config.toml
noise_aug = 0.002
n_mels = 64
isotropic = false
moe_every = 2
optimizer = "muon"
learning_rate = 0.0021
max_steps = 6600
epochs = 43.3
lr_schedule = "step"
adamw_weight_decay_other_params = 0
Rows from block 6 of a small multi-label audio tagger, named by matrix and row number. Rows with one number belong to one neuron. Each number is 50 + 12 x the weight over its row's rms, rounded and kept within 0 to 99. All counts start at 0.
After each neuron's rows are labels from the 100 clips, of 14848, where the neuron reaches its highest value: "responds to" is what is common among them. Only what is clearly more common there than usual is listed. The data: babble in 24 made-up languages, each with its own sounds, syllables and stress or tones, from a formant synthesiser. In brackets: how many of the 100.
# fc1: MLP up (model.blocks.6.mlp.fc1.weight, 384x96), inputs 0-95
# fc2: MLP down (model.blocks.6.mlp.fc2.weight, 96x384, transposed), outputs 0-95

fc1.8:56 67 41 76 44 39 48 40 56 59 58 46 49 52 64 38 55 51 62 52 49 47 47 78 55 35 80 51 47 59 28 38 41 75 46 62 44 52 46 56 54 49 65 48 56 58 63 62 44 41 45 57 48 51 33 45 63 75 39 68 45 48 59 39 53 44 73 55 47 49 47 36 53 45 42 40 63 38 29 26 53 30 67 57 38 73 36 56 72 62 28 57 42 64 55 56
fc2.8:49 74 66 42 45 48 47 40 47 59 57 38 56 47 38 49 61 32 65 31 65 55 34 39 38 48 31 64 40 56 47 59 56 34 34 36 64 40 38 46 46 58 45 62 73 48 43 50 26 48 30 46 50 47 52 54 37 66 59 38 40 49 50 42 56 64 48 54 65 69 74 39 72 38 57 66 60 58 30 56 45 62 75 56 57 23 39 58 60 47 59 47 58 41 25 51
responds to: /ɔɪ/ (30)

fc1.356:52 52 44 43 81 32 49 55 57 48 54 60 45 44 56 52 45 48 31 67 55 59 62 45 44 55 34 26 39 26 46 48 47 67 51 40 46 24 68 33 56 39 76 52 52 45 51 62 36 70 51 46 51 64 46 49 32 51 37 47 61 33 52 77 63 36 51 51 47 63 48 32 64 61 53 45 65 60 86 55 44 48 45 56 36 64 35 51 51 56 38 47 46 33 70 46
fc2.356:60 56 34 65 43 51 72 47 55 44 39 44 41 33 68 44 27 62 37 49 67 58 61 43 35 48 41 45 42 58 53 63 74 45 57 40 52 56 49 48 42 62 46 48 47 63 53 41 75 56 54 60 43 48 70 39 39 66 30 64 55 47 59 32 64 48 66 44 86 37 45 48 42 54 64 55 50 54 40 72 34 38 48 39 81 54 63 41 59 35 50 68 45 48 57 69
responds to: /ts/ (36); /s/ (29)

fc1.7:51 43 53 54 43 53 60 60 58 31 52 28 50 37 47 56 70 49 59 61 52 51 49 44 36 43 90 51 62 39 48 76 61 55 37 38 38 48 42 58 48 47 28 68 41 39 43 79 47 43 65 47 84 45 40 58 64 71 36 52 54 64 61 51 61 34 64 50 42 64 22 51 44 41 43 64 53 63 44 58 54 40 48 62 48 67 61 50 56 54 49 43 39 64 62 38
fc2.7:61 71 64 35 61 43 65 40 70 68 64 57 38 58 66 68 44 36 36 55 52 30 46 39 59 46 28 33 46 55 60 47 40 61 73 51 40 52 47 46 27 28 50 65 43 50 43 51 33 30 28 52 50 59 47 56 61 49 34 82 45 23 35 53 52 46 61 61 66 61 34 49 53 48 49 45 40 64 55 54 47 50 47 45 49 36 48 45 35 34 62 38 63 54 44 60
responds to: voice: child-like voice (60); /ɛ/ (47)

fc1.196:58 56 65 49 71 51 60 44 46 46 43 67 36 43 44 61 39 58 53 46 32 52 63 60 66 70 75 64 61 53 51 61 58 51 67 36 42 59 59 58 58 52 67 64 40 46 52 43 79 76 59 66 61 66 49 35 40 39 55 34 34 33 52 36 44 36 57 57 61 43 37 60 29 55 34 51 68 51 40 46 46 77 48 46 53 58 61 39 44 42 26 53 72 55 63 49
fc2.196:52 48 43 31 54 54 52 48 57 60 38 82 61 49 73 33 74 33 54 58 37 44 51 60 40 62 45 48 69 56 50 70 52 55 40 67 54 57 57 38 64 49 67 50 46 40 48 32 57 63 45 38 53 35 50 74 62 38 50 46 61 38 51 42 26 41 58 60 40 54 41 55 41 47 53 48 25 32 68 67 57 41 48 43 46 59 56 28 45 59 42 57 71 75 70 38
responds to: voice: deep voice (58); /ts/ (46)

fc1.107:47 66 43 46 77 49 46 44 56 60 52 62 31 36 54 48 54 78 34 41 44 44 58 48 43 48 37 68 53 73 45 42 39 61 46 66 66 65 63 31 33 72 56 55 34 72 42 46 50 52 77 69 61 41 49 65 34 50 81 48 47 51 58 56 51 50 54 40 40 51 52 44 50 69 64 66 58 53 54 63 40 35 61 46 70 54 53 37 60 58 42 57 44 74 58 47
fc2.107:42 58 47 68 75 33 31 39 59 58 44 62 65 27 33 50 46 68 50 40 75 54 58 56 81 41 62 55 49 41 53 36 53 48 44 43 51 75 58 51 32 24 51 41 39 40 38 52 74 67 62 43 51 51 38 55 54 57 39 64 57 43 48 60 50 46 50 45 40 29 59 22 46 69 62 46 50 48 49 41 66 58 48 48 48 52 24 55 66 53 41 48 61 35 41 57
responds to: voice: deep voice (56); thin (high-pass) (37)

fc1.32:59 59 59 55 67 60 44 39 59 58 62 52 41 50 27 54 49 54 47 57 57 35 58 44 46 48 67 35 38 46 71 46 61 52 54 35 76 73 39 67 26 35 42 52 60 53 57 43 40 61 32 66 57 31 59 28 59 46 41 61 34 40 37 53 54 42 52 64 25 19 52 51 40 52 51 50 40 42 60 44 40 41 30 39 55 52 28 60 51 50 55 24 35 50 37 40
fc2.32:46 48 55 50 43 64 72 50 32 45 52 47 44 74 22 36 37 37 31 42 49 57 38 48 48 76 36 46 47 41 22 66 54 59 45 55 49 68 59 56 59 46 44 62 58 37 62 49 55 52 64 56 50 54 21 64 23 50 50 33 37 69 56 45 57 44 57 72 41 42 54 55 58 52 62 54 55 59 51 34 49 67 44 44 39 69 56 24 52 38 73 55 62 53 53 38
responds to: voice: deep voice (60); /æ/ (52); /ɨ/ (25)

fc1.224:48 44 47 58 45 50 51 40 61 54 44 58 46 30 50 32 61 34 50 64 75 85 32 79 52 56 54 35 70 46 44 46 54 65 54 45 83 37 44 63 54 52 53 65 48 53 51 50 45 64 52 77 48 61 50 47 60 50 56 70 52 60 45 40 53 56 35 65 44 38 61 49 72 41 69 42 50 58 55 59 59 45 66 52 76 43 45 34 57 60 47 59 55 68 48 25
fc2.224:42 49 41 44 50 53 65 73 46 41 68 47 20 56 25 63 37 57 55 71 42 65 38 51 40 51 52 62 44 52 40 34 39 63 56 64 35 77 52 56 57 63 42 77 37 61 66 68 56 61 48 56 46 39 56 39 55 74 50 43 46 62 49 53 53 49 44 61 43 76 71 44 71 52 55 56 45 56 53 49 28 65 54 63 53 35 54 51 36 55 51 72 46 54 45 69
responds to: voice: deep voice (64)

fc1.109:65 44 52 68 40 60 24 57 53 74 45 47 46 66 49 37 44 46 43 53 22 38 37 70 53 54 36 44 68 51 42 47 68 64 50 63 55 49 44 60 32 59 59 44 44 71 58 71 52 79 61 43 41 73 53 71 52 53 54 53 63 37 44 71 51 63 59 53 35 52 50 40 63 64 51 50 59 30 61 29 52 48 59 30 51 54 56 49 63 42 59 49 43 64 25 51
fc2.109:69 54 53 49 60 39 36 48 62 66 54 43 48 47 28 58 45 51 45 42 57 57 54 58 21 56 38 49 53 71 49 54 65 43 50 63 56 33 61 60 48 43 56 50 37 43 64 59 42 34 43 65 48 50 28 67 37 28 53 59 39 90 38 38 31 65 59 55 42 57 59 53 47 48 50 53 67 31 38 45 65 51 50 60 46 42 46 85 66 74 53 55 62 53 37 52
responds to: /ts/ (46)

fc1.63:50 45 60 38 53 48 55 39 27 71 43 47 57 68 42 46 60 40 65 60 36 51 70 40 42 28 44 40 80 23 45 85 48 57 70 56 46 67 60 55 58 57 45 80 73 59 51 54 50 35 53 57 62 50 45 58 36 58 64 58 39 37 52 47 41 37 69 71 54 46 48 52 55 40 55 53 47 37 36 40 62 49 55 44 32 54 48 49 65 49 57 58 58 74 46 47
fc2.63:38 22 55 39 58 24 36 51 64 45 53 45 46 52 63 49 42 30 42 45 49 53 33 47 52 38 38 47 45 49 54 50 34 47 45 23 38 42 28 46 58 65 61 44 39 36 60 48 56 45 59 35 41 43 45 42 30 52 56 55 39 24 54 40 43 64 29 53 51 47 70 27 31 52 59 45 61 49 37 69 34 34 51 45 71 31 76 31 55 53 47 49 33 53 39 46
responds to: voice: deep voice (55); /aʊ/ (44)

fc1.335:47 34 52 48 45 47 71 48 30 66 62 53 30 48 64 48 30 49 35 49 49 68 56 74 42 45 62 50 58 43 46 58 42 48 59 57 71 32 64 38 59 43 56 42 57 69 63 57 43 37 32 58 74 40 47 52 48 48 26 58 45 56 66 38 55 67 42 51 70 42 46 60 30 34 42 68 51 33 35 46 45 43 19 53 64 34 53 35 52 49 46 55 43 61 25 50
fc2.335:54 43 68 71 29 43 55 52 43 35 47 54 66 48 61 47 69 54 55 68 41 53 51 71 51 50 60 63 40 48 35 58 66 53 41 46 31 57 53 32 43 38 58 61 53 74 37 62 57 59 57 73 39 59 56 23 35 52 54 59 48 60 68 55 38 41 57 42 50 58 55 82 40 43 63 60 69 66 63 50 43 34 40 46 36 38 46 53 37 54 67 49 48 26 49 74
responds to: /ts/ (38)

fc1.348:38 54 64 47 42 28 62 50 48 44 41 68 34 38 55 51 33 56 52 61 62 46 64 58 35 37 31 56 47 45 56 37 27 58 53 32 68 58 55 50 39 47 55 32 49 33 46 54 49 54 55 67 71 53 48 44 70 58 64 49 34 69 65 34 59 52 49 30 38 61 70 52 46 68 51 52 53 35 22 62 61 45 48 70 39 39 66 60 37 69 65 71 52 45 57 34
fc2.348:41 22 42 54 31 66 25 59 73 50 33 50 73 48 69 44 48 70 69 43 63 45 33 64 57 37 50 67 49 48 62 50 50 42 35 44 37 51 31 54 42 56 25 66 40 68 59 43 51 49 53 37 37 54 63 52 46 57 52 47 44 62 42 34 50 51 71 40 65 34 38 60 33 52 44 41 66 52 56 38 76 63 49 48 52 52 38 48 58 36 26 53 47 47 41 38
responds to: reverberation (66)

fc1.301:46 40 64 61 32 24 38 56 49 64 47 14 47 47 70 33 62 41 65 45 59 65 50 51 41 56 71 28 52 49 41 65 56 49 44 46 68 53 66 68 36 56 61 48 51 56 39 60 60 52 60 51 69 46 67 45 52 24 33 47 49 31 59 54 52 52 39 49 43 47 42 42 55 66 54 56 63 38 50 52 60 44 47 25 30 56 54 75 35 37 53 55 69 59 46 61
fc2.301:44 49 52 47 61 51 31 44 61 61 42 43 32 68 49 48 39 51 65 25 86 37 23 38 47 64 39 54 50 34 60 45 40 38 38 42 48 46 47 57 65 42 51 47 52 33 53 77 71 58 47 31 41 65 60 67 46 57 68 51 33 53 45 47 56 52 69 17 61 36 51 55 48 51 47 37 61 30 40 58 56 42 46 61 48 58 56 49 54 52 49 61 38 26 60 43
responds to: reverberation (64)

fc1.101:62 43 57 64 50 41 36 42 74 33 63 32 37 63 67 40 72 35 53 72 43 31 64 51 61 71 35 64 56 60 64 61 49 59 42 69 53 34 52 61 47 55 48 48 52 43 52 48 52 54 33 76 46 42 46 45 48 33 59 33 50 42 67 50 56 44 64 59 55 65 59 38 68 53 40 53 57 71 44 66 45 18 49 64 41 54 51 63 71 58 51 56 37 63 48 35
fc2.101:18 47 49 51 58 26 46 48 67 57 47 43 34 60 12 57 48 32 41 39 44 39 66 36 26 42 27 48 47 55 44 58 49 53 49 75 39 27 62 58 49 59 46 28 39 45 60 41 52 34 43 35 36 44 58 43 42 46 50 52 51 55 52 45 76 53 63 55 47 64 52 54 44 36 64 46 46 40 37 39 65 52 39 37 58 75 36 47 58 51 54 62 60 37 40 53
responds to: /ts/ (47)

fc1.158:35 33 37 61 72 43 69 58 51 42 77 46 32 70 66 67 39 33 53 46 49 63 49 47 48 33 51 55 44 56 38 66 59 60 39 67 50 36 50 62 48 63 55 63 64 36 45 36 46 52 57 34 69 39 47 73 64 43 61 53 62 28 47 52 46 60 45 56 44 40 31 56 47 61 50 46 47 52 45 71 65 45 59 37 72 74 33 49 63 61 30 44 47 65 63 53
fc2.158:62 80 61 38 37 58 59 33 49 49 48 63 72 67 59 59 55 47 45 63 54 38 45 50 60 53 36 59 58 50 74 49 56 27 53 55 61 62 36 43 56 64 59 55 39 62 33 63 67 44 46 50 63 56 41 49 29 46 50 46 46 36 41 51 50 47 49 81 38 39 49 28 48 52 41 46 46 36 36 52 42 38 22 55 52 48 24 33 37 38 59 42 67 68 30 44
responds to: voice: child-like voice (53); /æ/ (50)

fc1.332:52 48 55 65 53 40 59 66 50 69 63 41 49 63 49 48 52 70 58 51 50 46 54 51 34 53 63 49 47 44 37 57 56 49 47 50 53 58 65 70 49 68 33 64 52 63 45 55 55 30 81 29 39 76 27 48 73 52 47 59 28 47 68 54 52 74 72 59 42 70 71 78 52 39 50 53 60 52 50 50 52 49 59 55 59 41 54 30 45 49 35 35 59 47 71 54
fc2.332:40 63 63 50 31 37 56 42 65 44 64 49 21 53 52 34 56 44 54 52 48 60 39 60 56 74 47 50 68 57 41 63 38 71 59 60 49 49 62 58 22 58 59 53 47 48 64 79 59 42 42 46 42 86 49 45 57 55 36 45 37 53 51 58 68 38 34 56 64 48 59 68 68 39 38 42 34 64 51 34 28 58 55 51 54 47 49 37 52 73 58 58 59 45 43 60
responds to: /ɔɪ/ (62); /y/ (51)

fc1.276:65 54 69 46 61 37 63 31 54 35 66 62 53 50 64 49 50 76 50 54 65 44 45 50 56 37 35 72 40 50 57 61 51 59 38 45 59 55 60 54 32 73 73 55 45 36 30 60 49 64 45 58 45 36 19 56 58 66 43 62 44 54 27 56 70 45 48 49 39 58 51 48 39 55 52 44 51 60 42 38 55 65 13 55 29 60 45 39 44 56 60 41 65 60 47 34
fc2.276:60 48 07 43 49 46 50 55 49 66 51 38 57 66 39 49 48 59 33 34 51 53 50 61 53 48 54 39 49 52 45 38 58 48 37 47 19 42 51 58 28 71 39 70 58 40 58 36 70 54 34 35 55 46 52 47 54 46 45 54 62 59 53 38 56 57 48 50 47 56 31 47 36 61 30 65 51 57 68 48 31 33 18 61 77 39 31 47 50 57 51 46 64 51 49 44
responds to: voice: deep voice (52); /æ/ (51); /ɨ/ (25)

fc1.373:63 52 59 66 57 37 55 73 67 55 51 55 51 63 33 51 60 66 51 45 68 41 54 37 45 38 63 46 50 62 56 70 75 47 72 45 42 77 56 48 54 37 72 22 54 61 57 57 57 45 49 43 37 42 52 61 72 56 46 48 66 34 59 41 60 37 50 47 47 44 43 48 50 17 82 59 56 50 38 54 49 62 60 34 32 64 49 54 51 33 49 37 66 52 57 48
fc2.373:36 58 38 46 48 45 53 48 73 21 57 49 32 52 54 59 32 59 50 39 39 52 38 51 37 46 62 48 30 46 29 58 21 54 63 57 41 78 42 32 54 63 40 66 50 63 34 35 58 78 46 55 47 50 42 50 51 31 40 48 55 39 39 59 54 52 64 62 46 59 66 56 50 37 74 36 64 53 51 77 65 38 47 37 55 58 64 52 47 56 52 62 55 46 70 52
responds to: voice: child-like voice (73)

fc1.194:56 42 65 65 51 48 41 82 38 75 52 53 62 40 62 57 54 78 53 58 25 43 45 57 30 39 33 58 38 50 47 53 62 49 53 60 30 40 42 64 50 48 43 48 66 70 34 45 37 55 50 39 44 53 47 72 54 47 59 71 43 54 65 47 54 59 84 52 36 81 62 63 52 44 55 42 39 49 54 45 48 52 60 57 51 53 56 30 58 40 46 27 39 52 46 42
fc2.194:60 68 35 45 66 41 62 62 62 50 62 61 39 46 34 51 58 55 39 73 36 52 34 63 45 28 38 40 57 50 53 43 37 46 76 59 54 48 69 53 57 54 52 49 40 43 44 68 42 52 41 50 36 63 59 42 47 48 36 59 48 64 53 55 50 56 35 58 51 69 63 61 64 30 56 52 40 61 33 49 24 63 67 61 32 62 45 25 59 67 65 60 65 44 26 69
responds to: voice: child-like voice (70); /ɔɪ/ (39)

fc1.197:70 49 63 59 64 39 46 48 61 49 46 59 56 65 41 60 75 55 32 53 63 40 44 56 41 35 29 41 33 43 45 46 46 66 61 32 38 70 56 55 53 38 55 45 63 61 37 55 47 50 51 67 38 51 52 43 25 60 60 58 60 39 67 61 67 60 38 53 53 37 32 46 60 46 68 48 27 60 38 68 36 72 32 76 62 60 72 50 66 57 38 51 60 50 62 50
fc2.197:44 57 50 53 45 44 48 39 55 74 68 54 37 59 56 34 38 53 52 76 67 55 59 61 52 55 50 38 50 57 47 45 43 61 58 46 31 23 47 34 37 55 57 45 29 59 40 43 68 51 57 28 33 72 45 43 49 39 34 49 55 46 55 67 74 52 67 43 48 56 41 29 48 74 48 58 62 42 72 58 59 59 53 72 68 45 54 58 40 76 63 57 40 52 58 68
responds to: mains hum (38)

fc1.235:54 36 42 49 44 41 50 56 31 56 46 59 51 39 69 66 61 65 34 29 81 51 56 60 40 50 58 43 39 46 56 56 76 42 56 32 72 49 44 57 47 29 41 72 55 46 72 39 61 63 62 47 65 54 56 56 61 45 79 65 59 68 60 68 55 58 61 52 44 52 57 63 65 49 40 46 65 26 69 34 42 60 32 55 52 65 49 57 41 48 46 47 43 43 40 40
fc2.235:43 72 51 74 71 66 35 46 37 32 41 44 55 40 25 65 36 58 43 52 49 44 38 53 47 53 60 37 40 31 57 36 28 42 59 26 54 40 68 38 55 67 46 29 37 42 40 57 45 77 55 57 42 44 48 36 62 37 47 63 43 43 64 42 41 46 59 46 59 40 52 76 39 37 44 52 36 52 63 48 51 66 39 54 53 64 43 57 58 45 33 39 54 66 29 61
responds to: voice: child-like voice (62); /t˭/ (55); /t/ (29)

fc1.379:46 56 36 61 53 52 46 30 61 39 65 30 39 31 42 53 54 34 61 62 66 48 43 57 53 50 40 53 42 61 42 61 34 40 50 50 55 59 54 24 68 43 59 65 38 59 41 54 40 38 56 65 32 54 39 88 61 66 63 67 60 43 41 46 54 66 46 59 59 37 48 30 50 26 30 61 45 50 27 50 54 65 48 46 29 49 38 72 47 64 57 44 54 61 42 55
fc2.379:37 40 60 40 54 52 52 41 45 60 52 59 40 44 58 35 54 46 83 47 42 54 51 64 52 35 51 32 40 54 49 51 68 43 54 56 55 39 49 41 84 61 49 54 41 44 49 48 49 54 32 65 53 45 62 45 47 48 19 37 50 38 60 76 51 49 30 43 83 53 35 47 54 27 65 64 44 55 40 48 33 74 77 55 59 42 28 56 46 37 48 49 42 42 47 59
responds to: /ɔɪ/ (71); /y/ (70); /ç/ (65); voice: deep voice (63)

fc1.252:69 37 63 58 61 56 45 38 60 32 79 54 39 57 59 51 43 53 57 40 31 29 57 40 57 41 46 59 60 49 44 30 58 66 53 41 43 55 69 62 55 39 44 57 29 58 57 32 26 43 49 63 34 57 42 43 41 49 44 44 51 38 65 82 26 86 41 48 45 62 54 58 64 71 40 68 51 39 48 55 43 50 66 49 44 39 62 49 58 57 41 49 56 57 39 59
fc2.252:43 55 70 58 51 47 56 59 60 54 59 57 65 29 59 55 55 58 41 53 19 43 31 41 62 48 27 44 45 41 41 41 54 61 48 39 66 22 59 53 47 61 41 58 26 63 37 55 38 47 43 36 33 63 32 49 56 48 70 57 27 40 38 46 38 71 66 50 68 53 46 50 37 56 52 71 50 51 28 40 60 44 57 36 49 54 45 72 39 70 48 52 42 34 59 62
responds to: voice: deep voice (61)

fc1.26:59 44 45 53 64 58 64 53 75 42 57 75 30 35 44 49 42 44 44 56 44 53 41 66 42 58 55 70 50 68 47 35 53 58 43 67 56 55 63 55 68 70 59 60 59 44 33 48 38 57 38 48 71 69 34 42 56 30 41 39 37 23 65 27 49 45 50 52 38 49 32 49 53 50 52 57 62 73 47 58 44 42 53 60 74 61 54 38 22 38 47 52 54 53 31 35
fc2.26:71 66 58 59 57 62 36 52 51 60 39 67 73 36 47 52 64 59 43 55 35 53 50 63 60 52 52 58 43 60 55 55 44 43 63 71 44 65 56 41 45 29 41 61 32 57 22 46 49 40 39 57 51 35 45 49 52 75 62 63 89 52 52 50 45 45 50 73 50 49 40 36 48 39 51 41 40 66 58 73 55 63 42 44 51 64 66 41 54 65 67 42 69 51 35 36
responds to: mains hum (36)

fc1.66:53 40 39 44 37 33 45 33 58 52 55 43 42 49 64 49 63 55 43 68 65 39 66 50 47 31 45 52 37 61 54 55 38 53 59 53 53 32 47 48 65 55 49 56 11 43 61 38 55 55 41 52 58 25 32 58 56 66 56 52 57 55 39 74 52 47 37 86 51 41 52 62 51 58 59 24 47 66 45 54 72 56 29 40 46 69 37 46 45 55 29 49 49 58 41 69
fc2.66:64 53 20 36 62 58 51 35 25 53 43 49 39 48 48 47 59 56 31 59 48 47 64 56 56 56 48 54 48 57 52 69 43 44 48 48 27 40 54 43 61 64 44 75 59 45 60 52 72 63 52 38 64 58 45 15 62 30 35 55 34 55 61 56 61 56 54 49 57 63 45 63 40 50 29 50 41 43 39 57 34 72 34 47 64 46 40 55 67 41 59 48 76 33 51 63
responds to: /ts/ (44)

fc1.126:47 42 47 42 47 32 54 74 36 46 50 54 51 42 49 53 61 49 58 75 38 43 51 51 47 52 54 45 58 55 50 59 69 54 51 74 48 43 39 52 39 72 66 68 35 59 65 70 54 63 67 45 78 64 58 52 65 54 69 59 35 60 61 68 58 39 73 52 55 63 57 84 43 40 39 44 52 51 62 64 33 41 50 62 44 61 62 39 60 56 61 54 65 70 64 38
fc2.126:35 49 65 52 51 63 50 58 43 66 36 53 50 59 50 35 64 45 44 60 62 54 37 34 58 59 36 55 40 52 45 39 45 63 39 63 50 30 63 63 55 37 73 60 33 65 47 44 35 49 42 55 68 66 33 69 40 70 34 69 62 56 35 63 41 57 60 47 53 24 45 45 45 45 43 79 62 54 46 57 42 69 57 77 30 42 63 57 46 46 58 52 52 27 46 39
responds to: voice: child-like voice (75)

fc1.269:42 38 60 60 48 29 72 67 66 54 43 40 46 27 45 46 37 43 57 36 44 42 67 52 48 64 28 28 54 61 48 35 47 49 43 57 58 54 67 37 32 60 36 36 44 64 72 56 40 40 52 57 65 61 56 47 45 59 54 50 57 64 46 75 50 47 49 44 56 46 62 71 41 30 65 56 65 59 70 48 30 45 51 46 48 64 64 28 46 51 59 27 31 49 57 69
fc2.269:50 51 46 43 60 57 48 57 55 62 69 39 42 45 35 39 52 48 69 59 54 44 34 57 68 72 61 39 64 58 18 64 63 41 24 73 34 68 45 57 25 47 38 60 42 54 49 59 44 60 48 39 57 57 58 47 55 49 37 55 44 51 40 59 74 67 54 54 60 50 53 73 28 44 33 58 59 55 42 61 36 44 65 63 51 67 56 76 54 68 54 62 63 55 61 56
responds to: clipping (33)

fc1.219:51 57 74 29 55 43 47 54 49 42 39 62 28 41 60 58 45 65 42 47 69 60 71 40 52 26 52 53 42 46 38 67 39 37 63 65 68 57 61 37 47 44 48 72 47 48 51 47 54 51 36 53 53 53 44 39 62 42 50 50 12 60 44 64 70 27 47 57 58 55 67 50 33 41 41 52 73 58 46 37 65 60 35 52 46 62 39 53 48 39 66 39 44 43 79 53
fc2.219:56 29 39 57 57 51 58 65 61 39 32 52 51 38 27 48 40 44 50 61 48 58 43 35 74 64 38 58 34 59 41 53 53 36 35 37 50 67 33 40 54 52 43 60 58 30 47 49 37 59 31 42 41 46 36 45 45 34 62 30 31 49 35 53 43 39 46 60 39 22 44 45 52 36 38 62 43 66 37 26 36 57 38 38 59 45 68 64 36 42 24 63 52 51 53 63
responds to: clipping (29)

fc1.275:59 41 61 63 38 47 58 71 63 51 56 63 56 70 55 53 30 42 42 38 57 51 54 37 51 46 43 58 39 43 54 27 52 35 66 50 30 28 62 47 63 41 72 44 45 44 47 71 57 52 65 43 52 43 46 56 50 45 66 73 51 33 45 56 51 58 49 44 59 52 28 47 44 65 36 48 51 54 61 40 70 21 68 51 40 53 54 40 34 35 55 17 49 69 72 38
fc2.275:40 64 42 55 54 52 76 69 54 55 65 65 40 41 27 65 53 57 70 42 47 43 54 18 27 58 41 48 53 60 41 46 46 44 65 65 38 68 38 42 36 51 33 55 64 51 25 34 47 71 46 68 33 55 63 53 46 36 51 51 43 53 64 55 60 40 58 73 34 57 56 37 45 39 61 59 47 44 49 39 50 46 44 79 48 51 56 39 55 48 64 49 37 58 65 69
responds to: reverberation (65); /ʌ/ (40); thin (high-pass) (30)

fc1.295:49 47 29 57 32 55 66 26 46 62 39 82 51 43 50 57 63 54 55 27 49 61 43 41 42 61 66 57 59 48 52 61 52 66 45 53 59 42 69 48 40 46 33 42 60 80 59 65 44 40 50 56 40 36 43 42 36 36 72 42 61 73 55 29 58 66 33 40 44 42 45 27 58 51 69 60 43 47 53 52 56 45 69 33 60 48 28 53 61 60 50 46 63 61 57 49
fc2.295:45 50 73 46 70 50 49 48 56 44 65 44 36 49 51 41 69 43 51 69 77 36 59 33 66 56 60 46 43 35 49 63 45 70 62 64 63 68 49 64 33 35 51 41 35 48 53 52 42 59 39 62 40 61 40 56 35 60 53 55 66 38 56 44 45 48 33 71 66 56 38 27 33 64 48 60 75 54 37 35 43 61 50 53 25 48 44 57 39 63 55 44 66 41 64 70
responds to: reverberation (61); voice: deep voice (61); thin (high-pass) (34)

fc1.382:47 40 56 39 50 50 49 66 71 45 53 64 38 66 28 53 59 55 47 51 48 47 44 62 55 40 48 28 69 44 73 63 74 57 34 40 63 38 61 28 53 57 67 78 43 48 52 53 58 59 64 43 49 23 31 32 47 49 61 63 70 61 58 58 52 79 53 58 46 39 77 51 46 44 39 31 50 52 50 32 61 54 66 64 40 54 51 53 54 36 58 52 48 54 65 42
fc2.382:40 44 47 39 60 67 64 80 42 51 50 46 44 59 76 63 28 34 39 35 38 45 61 51 28 36 43 48 41 59 61 51 39 42 44 43 50 35 54 67 62 54 53 61 61 55 35 52 36 47 52 31 48 25 55 42 51 46 52 32 47 74 53 58 64 57 31 55 47 50 21 38 44 50 67 29 39 43 71 41 51 42 43 55 37 36 44 44 64 34 49 58 50 66 70 54
responds to: reverberation (68); voice: child-like voice (53)

fc1.362:31 57 48 43 34 47 61 59 48 51 53 34 38 40 55 38 55 65 59 56 45 34 69 51 44 42 28 27 58 55 60 48 70 73 36 43 31 38 47 43 24 71 35 57 56 49 36 38 49 58 50 64 43 43 52 51 52 73 28 41 37 45 44 28 63 45 40 34 36 58 64 52 44 59 34 60 54 58 28 49 59 23 56 52 42 50 36 52 54 46 46 66 65 56 50 74
fc2.362:37 23 42 66 34 71 66 49 63 48 53 41 48 42 32 43 51 63 40 36 56 47 42 56 52 41 48 41 52 56 43 42 48 20 55 50 43 46 54 51 43 46 27 54 47 62 41 55 61 46 54 45 55 38 65 62 70 53 47 50 39 45 58 29 86 48 47 52 71 49 17 28 46 66 48 56 46 55 46 66 72 59 37 43 36 49 44 46 49 46 63 53 54 81 65 56
responds to: clipping (39); thin (high-pass) (35)

fc1.132:47 42 53 58 61 56 50 27 37 55 42 63 42 42 32 48 54 58 58 66 37 63 51 57 39 62 79 51 66 66 51 50 54 57 39 46 54 49 57 68 37 65 49 28 56 59 29 41 32 41 37 54 62 48 55 24 34 33 71 32 60 44 76 44 53 43 55 49 30 64 28 43 41 44 67 55 62 62 57 68 47 54 34 49 64 45 31 60 43 55 63 56 57 63 49 64
fc2.132:37 64 59 62 62 58 56 47 46 59 69 55 61 65 65 68 48 53 39 72 54 63 48 55 56 60 31 25 44 33 50 49 41 51 44 55 53 64 68 56 39 35 60 32 29 31 43 38 33 47 54 64 43 60 54 37 28 43 47 48 45 32 51 42 60 53 38 61 52 38 25 47 34 39 64 61 40 25 53 40 31 42 38 62 58 66 66 59 42 56 61 34 52 40 67 60
responds to: reverberation (63)